{"image_size": 64, "pixel_unshuffle": 2, "upsampling": "nearest_conv", "beta2": 0.99, "steps": 10500, "epochs": 13.8}
Rows from block 5 of a small segmentation model, named by matrix and row number. Rows with one number belong to one channel. Each number is 500 + 25 x the weight over its row's rms, rounded and kept within 0 to 999. All counts start at 0. Numbers have three digits each.
After each channel's rows are labels from the 100 images, of 14848, where the channel reaches its highest value: "top examples" is what is common among them. Only what is clearly more common there than usual is listed. The data: rosettes with rotational symmetry.
# convs0: first 3x3 conv (model.enc.1.2.convs.0.weight, 96x96x3x3, each kernel summed), inputs 0-95
# convs1: second 3x3 conv (model.enc.1.2.convs.1.weight, 96x96x3x3, transposed, each kernel summed), outputs 0-95

convs0.78:505526467507498495491466457493494499493503493471468475473504543535500470524499531501506528474460470535525522473495510532491466500484482509496542479510514523513555482573512513515503519445514546485508471505495534516537513474549479462475530479491529522502503503539472472469499525519486500506
convs1.78:457487496493525492491512524498503527509493521484501496519481489489517549521486519508486490483447521472484518488501466477484507514466505505516499502468443512524513520446541526530508502511512431494499540517505464491480466491453508501539503532551437491518514516468519463499468460469499504528
top examples: pinwheel

convs0.48:529482503483490499497488477483477469504526526482479509494503478512483517498495502472478553500509526498542479461473510466478491496465525422535536475493489535498488490495528490481503464486481520504491510497515453530469483503524513496512487486525511478443507518465518430483552506546514508452
convs1.48:447479517474510541471481442527484506513501530478496497482508477469483522495525548522537503511503525551493468522504498516500496500488512492488499478535501482508513465478486509563510504500497483450475483556538534497471463546478498481460516481494483529484464490523499502515480487471455506538
top examples: pinwheel; warm

convs0.40:487518459539495540554499513493495485514495476477501518464489514489480463498486489504539524484488523500521516509510500508530455542466523500520515485489531495483459513510538503474477520476459461500535485518535515498504468499551507511504526512496483547539477507442514441518542493517468523467
convs1.40:520487527505529487524478501512483550499505548504465493494502515454506493513497510467506513494497485532532511517486493496501436499463470499463526546521519465449552491516533498502509478519504476477472502472544500502512460486497525506451454483516466467520507518485510503492477481453445487475
top examples: pastel; vivid

convs0.25:538482452495499530493508505544540521507539456466507541467537519501503477482473519517496510527491515510504484484474511514439499516471518470538480489485507469479472523508492531465545529473504497500473472511505492464465496487570495487516452461515486483521489520465499471528477516496474494483
convs1.25:468481528500522534504533500528495548485510485512520493510492528506500524541557531469479491500437475533497511520521496465483471560469529493501483478531447535513545511492516503512509503494499523502468469557519483504515486484477491459482455466534516486514488516514470496486508520466481491508
top examples: pinwheel

convs0.2:538495496486513481533474473535495455482534469509494467524542549513495511499529492518503511471488506473506502499528432482512499458489514527473501507486515487446492501501467547495478500500481498532503480508501499518506484483556519501454487456491496506462464475475476527491474433484524464501
convs1.2:485509511480489491443525547482525517508512469499507544494517496473521452499491538486497497479518497503532482528496502549504501506518476491473504511500441470504465492473545464505497496463463540482498522515531519484509516556502496469539524545505509551527501501508542461484540533531499501498
top examples: grey

convs0.19:486576503493467515498502500493426520522492490476494463502488470495489515502509493484493480502487452490475516457479538482520483509517535457536487486552469536476504510480464525527496464524487498487470494550469505485574524484513473525494506489521496505483497520466481516492468502489526509496
convs1.19:479473512493533478499508482481487476499527548525492540495509495532520520510502493515539553502526484539499501524469503530517497498536512532501515525519513546509495511549513534523480484507524494468544459508514514458476478475522503522512521474509490513482437472514529518538481466469508508572
top examples: grey; warm

convs0.29:496529507498487462500511486487508495486486533497514507519509471490497541491466484503534488477503490546500550507500493478482491529509456465512454530524486498537499534489455545508457477522511520527536487539481470487477508492473445489479489459442496485548481535497497512455514540536508502496
convs1.29:502517509474515476523506463519476484512525494476488530526504444519500512512551513516487501497495497492443454521484506471502521512468451491521472448475526539517503507494517468489504540497518490495527515531511433502462484514483489467510512528507514454479445489511514483526544477463518523482
top examples: grey

convs0.83:491539492514491479430484561506405533507558491495495469491482485486509504475501501488470496477541489521492488489470476523496477476527487503523560449496514523512490505524500499464502494555506469472485486510472511495488503515488474513457491494534512524514526500486487478488511484512494531497
convs1.83:508470440499501519560522496529417486537456463493513547503498501502458500546492446505512470536514524520471507500475490508493484507537462519464520539474508493518485509478524514537496521516495517495525537519514509490521502540527498535484499483527488503499473516492479494498470494473479494494
top examples: pastel; vivid

convs0.77:525541485496479458518458450472514506485510492504496493539502503460489505514485549496448518486508499489521577514520536500496501509454532518528508525483492494499484473504555431510511499502506478525506479514485486501457536479478469489466501471493464475522536509478502484473504459521502489484
convs1.77:488505537451483520512495532567490505513443469530477546472494442488497454495500434507527511479526491502501513545487496500541499480491455521524514486449517475528489488521516517511517492493523519502524514522506500499493541497513507525509547494524517495511523486547531498528478490496485530501
top examples: pastel

convs0.44:471535491516504496479462479490519479480510526474534479509501467502547492472513478508480497484518479466475465556498440470475495503477487463478493515551473468485491517490505522484486449484469522447526477491497524462540512494473497497465480480551479516480490477476480480473506497496447489491
convs1.44:510490478532504492520455539527501484436529492494493497525532515498494543554514501518512565475483482533470436487485481515478538500521509504533484524528524492529458505536495482486453517479472496528509514518441500554514510493523512481511497496503515517475479513506496528527517509505529509484
top examples: grey

convs0.27:521518513497498491521527482523511514480497544524526508474505542507456476493517461544501512466459499492469553524490452499499454488476471468488506498493502484473494487484514499508538533475508479486469455499537484486495520477500501511472450518507497549507461508484505452524504466459445518468
convs1.27:534433481493507474525510513493488534485464517480514461533477488511530489520458501482504501508529498502575548470521504466502507463494481468497526494546512499507458455496505505465483494512536517488503459527529511470508500511537496514490454494497519496525503530463485500512487510546481467536
top examples: pinwheel

convs0.51:540472472548466515489467514499520502522534466533503493469515571529501541500486550487482446520482475521479537527518485519503473496487534491530482490493513474529531519502533490469551508476481504482482472479475518520486489522499463469504468490480469460465511502503513500512521492509469499537
convs1.51:528476426473524525527562525462505481536550513482492486491510463460538506505469530503491546505535468466528471496512506490517525497514478540495542494486496520458492526504526493488474462520518495526509499503536499474509472505481505539495492503513520486503489506429498493476498478513516523515
top examples: pastel